Weights of a small masked spectrogram model: 14900 steps, 146.5 epochs.
Rows from block 1 of the decoder of a small masked spectrogram model, named by matrix and row number. Rows with one number belong to one neuron. Each number is 500 + 50 x the weight over its row's rms, rounded and kept within 0 to 999. All counts start at 0. Numbers have three digits each.
After each neuron's rows are labels from the 100 clips, of 14848, where the neuron reaches its highest value: "lies over" is the class under the peak. Only what is clearly more common there than usual is listed. The data: two synthetic voices taking turns or overlapping, over music, noise or silence. In brackets: how many of the 100.
# fc1: MLP up (decoder.1.mlp.fc1.weight, 768x256), inputs 0-255
# fc2: MLP down (decoder.1.mlp.fc2.weight, 256x768, transposed), outputs 0-255

fc1.299:490502502481526462525528484378541410409471615447460464498480541466469550461466439505487496438528460590536500458500510520548491419533503484499460532452477510498464522566530584501465430468440446527541514518512472510478494502589539472518514500482398476534550628379473525413502377425502491424663458482523489617484400448481522527504526494552428460460485434496531465477558433680419417484531530490469517520445493472496498498500497472470461514593471640468530473440598520491554420443493505492594467406479498585540557456511480456449455495515536490491490453501511524559544497535466565495519501472514469500465508500499502497500491555496512499513426519567450490553403642505539478464462561480500624544529549459490518589519572580470486477535390482492423457504546469483571390449563481
fc2.299:503551552479489519560539508472562414439480550461454474457464553490492484521449437507482527416472475595477351492539506501557461460486544476564457537428494489479519484482480515498498482354426443509493494526499435530462496434433555516518473463455430481570534543379491498390515381485510479474716448494507540624567505460494502526493539469607479494433490470500570477482533446610469394469516508559449536527512445503493483463498446483506496485547471619468488457428513508481510446485478548499616437367478525573557491455494528535440430480570507461419531478480521457541502477503442563473463480452533481504515506506462474465477461469477466479472544499442475538561402621489488500433517547484500569590536540447501500534441505658530503530488363506417418429532529485497556468478529499
lies over: high voice (37)

fc1.270:505479562503578465496491491492516578488472433523521486450475492539501488428465491572485450426523480442519504430500499485468518465462596488518469486458521473513548593565437437490524509610555478502501496487515485617501504520418468481557496498425483521459571460633486512474462440545562548423596539522500545510432518529535469457476500442448485450514482490495477502457519497513550522539524500523497490529520506506491463516509508504503663425509569448438779532525690437522552499492522486547491548494509469449541563474482487529630525413428387482534490524502503619513497503551534547517504493482507525488521480499509524520492473583509405509493368548519485466497616527528493398525518516460491626560520498510476542517580517439507467485468520540581482618476406488478500590454451501
fc2.270:518505468430516544509483447450453493494516452502492536524511495500536526472518346627519496433511503467430489449510556498495466478529525498490459520494507488498575565520396491540510471514497504497510450481490491516540532476484510463488570539532489522514591426525586480538522466489555501476532424451473598495486499502510462517499445502431522387479361460460471481555527496479517428442534474512533479532499521505471370308653421513516502544425459503367524343468555443515534493485352488443532490487491525475453488462519499550541536558460516534506522527585554504557490548550469529529531416507512494576538528468527691601618633541573534483405506576518459544512503555409536494454517506440541557533480535459478476469476554513545509454535594494533498514467446512574454533503504456
lies over: high voice (37)

fc1.422:465504506511478453508533505526482494543470574540567502525408529477561397415544535486590452544514532457507505524511399485530532477514547420448499461446468524407494445538511434537475499505483480462456444471466533368463486477450468580512453462449482497433515442527485504443515521464409541491511495420504466577422362476483570443508485617490475555528470505485417507539504513526428507377431579533539506501519494503505508500498495500522551538549441594439492560373542447607498551516453506477471522493442443627438491508474560537595509461502534489596430492478635446497510499476444545550472462434493529507547436471497489491491460567488507493540479665532511451377474399524587339482474540433458556534511490434440444410465473474488405522501586553463492520554556498456487488455483497
fc2.422:437493463479475477501505480480549466541272457481442480404405448538523536501510419595586481515507446519487450544394572528569511448475504490478437485521493554511485448511489421464511591480518549454484505522486568456469492452429567593606539467509407466601467492581494438541485545583479454633517454496512506570505478500493562500480492473561424447531430400492434530460437463472428532422585527536454390482515468486486435439472445511439504470489483520543448459492514468498471567515466429553597479457529545480480419563452595524505595448480472493471512466522463527500571482505498445437376461452522498493460408465480506488485503508486504493456489538509558498488579421455573463501556545471462467449524523566490486468455506521512494495482381593563539465495546480468479480658584455
lies over: no speech (82)

fc1.377:528505495460517477381446500457559397508543488401495534519563406456495502469436417565481414549450522496513514498482594419446502542496554389524476583449504492427535624538471478467517418380415481542554592499415563519471530555437527454513488503452457446523488557479504516497450497450434522515475546545469514549491457430557443466480475501475350517503411479449475515498527479522456574496441437555497555489559501470498504498504494523517542543422441489562531439449550386556511404512505554469480435562574497376550531534553564518590459500510495533531464497452476600472478558630543633462476544528577463492475488600492494493510478536507493496502536388504463468553450484604486414436505456487510513436470472483532465533455415472519536477543502520558482532492439508419490354454495499
fc2.377:505548523525491416453530452440464402511526436450544435460466491492531488542515433476576590429518480460481496494520485579495344550545505575474555410467542501456439488614525494462516571455523468543513493505481532493476468459477382537534411599478438506486494462491504514358508522456498527442557485543572546507502625468465453426559547524489435509484436536521497558530533531422451492454479598498507539396476468553510420407507524505524476540477443540459568571535499525486443515437528470512524444480482500470542579484385451368460543594487481572518553497564428497474622578491460416537529539531548527424550599511507537512489556643548450508540443515495494476494514448504565496537387505564481580535536565485426495533486528486522516520512417473484488589468543564492554528383494488
lies over: deep voice (56)

fc1.105:474453503454500429464528488510399481519605450496522463487519396389525403466456518458575536560517530505452408537515437521479477573485507369450460451446513472482534520491469491590422458424414508512541521528478464461492480504461493530520470457444460452350466513546480486462492546460417503488418483453518499519433467503559518461501449636397502495519484500480527496491526497629538535488472573444583495461422500498510508500502497467558547499544497577469402502293515460490569443471459505441428565396455428555536541588561374518494510465415443506557492594515546441508456483458431580561587475491455471508498445504499496496504527463505507493540445513489459465428541462457428328415398502455461499520545469516507488479485501472466473505490525513442510505512397476482469502454515476
fc2.105:493622525421519485557545443540534460514482447397406504565415438492559450601573467439500485554565579472549434451455496460436592510486605504594499556592448481448400589502530524470490491554342579467485430562496494472557499432444512519594551533500474470489523418546465524529501494514508505594504452528436568577420471437506529474489601454463510554510463503545534490462570449509551477557588418434498496501447466479461466472488488461484430485481499538480520454489534513520546433450513495440472516461408433550572455506544589569418480498502526501468561577524479476484444536427466506490435500451529549486528418493468494476513523552519460515500443540575549557544627445516597532527476493552467492629439492548528537556423478515468546543499524467444525450381520530510410576530546486
lies over: no speech (85)

fc1.14:448524452440501460486474540467533505541384546481314506544508380411511517511500526548591343491437559512506413443557515532465514394535485430602488431541334461524422545570506483504438525502474465500496488511484474482546474432464569438413550461537445420450471574533473513496468555558467529532452491591429436440403515558531479467511478401496471515492434491479545480536516466465511499462434406541404500558535512418495494500501503506536436488493525480451535513427535492487416495474492567403625596465356498554384531670541454548487423510500449509506618488513528411551420495497505548506477513446514448497532459542507510506503513495502498509485491523502479507544496491507493444460464475486487520462540453531482493511503507504498522469516509495389530405456471486462531488515472489
fc2.14:470501498465410536517438575590421430411520554500588503492460578489544457541551453536448564479594496548482492550497514512470457600491470557427454538464557532481524501520492515473523518589489495482507468407454510508518488458485370526545435480430436485474525400457510446435468450489468500414451464502558528486663508499488516452505497641481488469490488508523414533470499525542523450535538576466472553450468460576467474451500475452466432511498560505505495497502422542465499576465521495648484367516636514478603474365478504423438483483520600481498404475514421533377457484452474536498576479480499545490525543408483518504504504490502455495502411516485404462429479542462502498617511388484517488493490501495558506430456482518557447481481504434557536596520484499536386426475485507
lies over: low voice (33)

fc1.240:417447422496459463466494572522620469515616499485420544518556442463618493450519582527473632533463427535534458456599428547546576539514521430470548497590434374496596637583505515588506447580403529511512498527484522487522472523483476534497477460495523446491507457428516517470463381504473444500458478442410497502494507601592509449512495419440393503533481513481467433369489408418482452440445513550588520457525492487506507504504500502501478480488530508505482465535458610569409430510508481494453528558512530531507484584460458442469442500398546504505425539501552414565472481392513575496373486602489456508433525466499502507505523520504507489527513487488480499469558425507503505448491458487471533504468500520513503422484520344507436470502428507525500449529441499451478480520527475
fc2.240:473467481515509471497569531461506432533413422573466532469608474650502554519441498538515521552475457509512490511572505480449463638535409488464508460491492485451494491456443514464570501367530511495497533506450496537511476490512644495465534507456484501563521500394456506498511436517472505403403471485542475484433514497493497530514454408542420473475479428477478488516494475529552506569449534435439562481534504479457493493535487545497523429538512539540503479429330448535392442520428645509520627492472581494464540627567411586561445488491464510597472497487462446489495505568527493465462434450492448473549582524497518460489480477497484448432449477427552509472448421448511516478588549512451583443432508608506456563494573449433500505533488457599519444577444502466488451455558438
lies over: low voice (45)

fc1.355:529513507471449429467475429546598538528537611466523480583424460348513475422503475533454383509446472494536515463580483501531499471537476315436559535526497502517536552550504473478445476528364485584557548503511569505515524554583525527576463494534417458439503407569524563502525494578498486491493513507391496501407459507578549465489501621535419466547462498482421532511505442459422453526465484483522491494526494465495500500501499513545439541529548452518532510440372459560457510505510504556425436562527469592548365448434521521642405537511552508556478448452576529447532545407440533558551551511558542489410502498497496491491504501500499497524533517462504479609521470575542487505462545507493633488519545487487503535526419447530578527503510515481508502511477546428595420523485498
fc2.355:504550476489517463476472525413451486492413378400501551482502483514478480496421509518516599448469478381545503568440609594508407481462490485407451519408537537523552471507477468402529613456462520592558536539464478630549499440443497550573467458549512532484542514442524529574443474491552484516446444445552482500461539441486443542489505467456524565456512381502457556486519560472555493548494513481355540504552453495516453456503433466497486511524518452508468493520463484514475485502480442454502491465503543511472580541467463389585436475553500458483527489493484511491490474510462422491514540499497540523713554556440471441510459464493465488487597528454507487389458502461530601520448495483497487474384559496413537544437673461465511541524524556513397484519443506508482404527529475
lies over: no speech (94)

fc1.542:470456428372368418391405545497480431409537442439442579478563462522608457358402496490477558538433492450597534455519453497467482454453535561410521548494526462408485433569542511518525410516509596565561553517467479527507510512507421520520454489503554451484520498430512511494497432496537370431438497517441514495517459486547508471489524448421450475487476537450487391461510464426380409440475495539493522497548516481500500496501497464477489544458547453460525473446537517527540494512513572566417390523485557457491358525544485558570537460522513517565441489466479649444512517530481521524520487578529593497497495402495494497502495521501495496508514439483559459432526496495418521446484406511473483422508485476530475504503438427480458411487516515386500467544432491436437421489515480
fc2.542:517450463558483452497481467570573520572560436559535456481507377527503471416590510512457465537519535568460551447456374536502445481481570441479471565487503560461487463512479489438457417504606466477491517491532496582504502488521450540509561467446472481506485486504509449601538493432512482407536480500560436412568536491487507452489472416501507448457472539480631461473422518551555550513414400539555633512436478558456478461508486524445520445467505484471481500511609496465447541503468520556476412530497499456523544508530610499445554603400584462538433536507589496513529467519518416485492512582434481476448523486467508488547482472476504481439463527610511399661526419498431369460553469490491544582529460448394489567488465513488518540506378544461555429552547453504545539530492512
lies over: high voice (44)

fc1.288:505522477473360508490591517542507491513502415503482503405459494493469456545522526475528447596542504628431533521512497404577474487503492471455508560537512542456520481328498449487494495518567587488518508501496564553505481449550488510532450491454449485543427488519488486542521525475464478559466525454464457502538477546528514552528511498521547512507503517514499436520512428568495495540476486506418428458537385512528497483479503482654570824494539494486437444524563493526516498470547543505554545494495472443479473493491487395589586455545424505458514460527451541485581490570534452477453488524479529491508505438498505507496599434518498519487590485501477430593508440467504566394456500492502410487532513501494456457546513589529532566523498502538521563518526468530541401436643482
fc2.288:522581464528493516499502536538519531497432519522501531503411497497472492496564539511504503592505568525586497504511465456545500530554455434513589531481455499430471473480496470493500541493523568531555617505487502465442460502488552584447497498468512429482467451553486478511522501506530453489549476679475440507507497509503471672545571502548488702506530537426510459425523479544437449501424484458509493517528329498551577563550439518439614491480573543547496615439461505516502633588487497517529496439494495496517499501452523454564577477524463465505492442516444516493475477472489508441486551523459485500499461561434503382437390488326536512438516504464491500534575417669466436524449534477460471498503602500524435468505477504475537539541480485468469504495519480542520435456518589
lies over: high voice (58)

fc1.251:448480458404407421432430550548556476415612513458353535533632336415472413515502577477525505509375494551523529427537491489452465410536494558432517478559478465469500544537559505527552468564555475552548546531511546491486499514494433489493468466491553468440497546480503496442515451493501428425532538590474451492530425499504500448495479404483465481504458511470565466497448383495386458423437503542504472545594509428504506500505495479563509514500521491453521418377553498521474456561544583504439537579493540507430517612480558577538560560470561519466502573487554522567487531497577538435485469593527535497511552524492498499507505525495500494520557480517466455486462481507467388413459502499464521369479481543437450500468423454505457514516468539343505470520543496436521442451494464
fc2.251:440465452564555553510483482426470419439537543507541534415403500508442496573476530561385610481610459428513449573526528495560442583565459476564463525460499455487594500460484475520588577501458438529497555508506579443502500446460500516607422492523474567491540495558490514534505533517505510509498437510512474586498552557545494479564506621525377497484532449500416573420537490474577463511490473497476558519509518489475536479525452432511427455486505435601479557511410506581561454467487516584395522487563414513560454403422405394522475467506442468495419420498458461418498422549489520494493476373471551466476468482475534478517463414450425467495431456485394598503546523523553586551462447527505477480474531499509495380446524512561530502510541426531510492469467543571488470517438537
lies over: low voice (39)

fc1.735:489516490502484478557528502548473452566497392438495539466405540496490458555500469467546498555511452468529501498467506483499452473509475527512502581507492537499500564311538517568519488507452491475432495524473521550500500560508468548481577498425426552399485413471498520414475514605464392481616547480539535510553464497562465483466475445363479469478537520501519529495490526534516542487524475496483425529608511525506488499503508392571498563434516459451479450544406486486644481593517479454438547633497536455500649535523542502501441427531385517512528456509475459490506513354463386481528519509484403525459409462523500497467593470507432496539429499504615457522494657525496444507485557471509534565552438373485427526535434504542468457475494425532492498466546492479482459480531497
fc2.735:466554546482552472464523493518488560508465476556435506539527493500627491465509597478480474595463465505616494515511483497482487514491449458524386504499511475555569487553427525539490516508452515439500495510522504448456629547578470526504547387452495546504449497451542501525571511562543488519502529538478480542510468495517462454536496507368467546440462503589487617533467493515515477500494463509553550494480527487562487404675470473492521515386532541485561585492520472516572531537444510497486488548511470503448512472483507450516540520548510339492492500515432515509505429461493472400513504504507580458539538461352619370508498441384525281485516499471504505496525560417569508506504493595437515516527451495522615424519465504486481450454462518457525454458488497542602429436460446
lies over: no speech (74)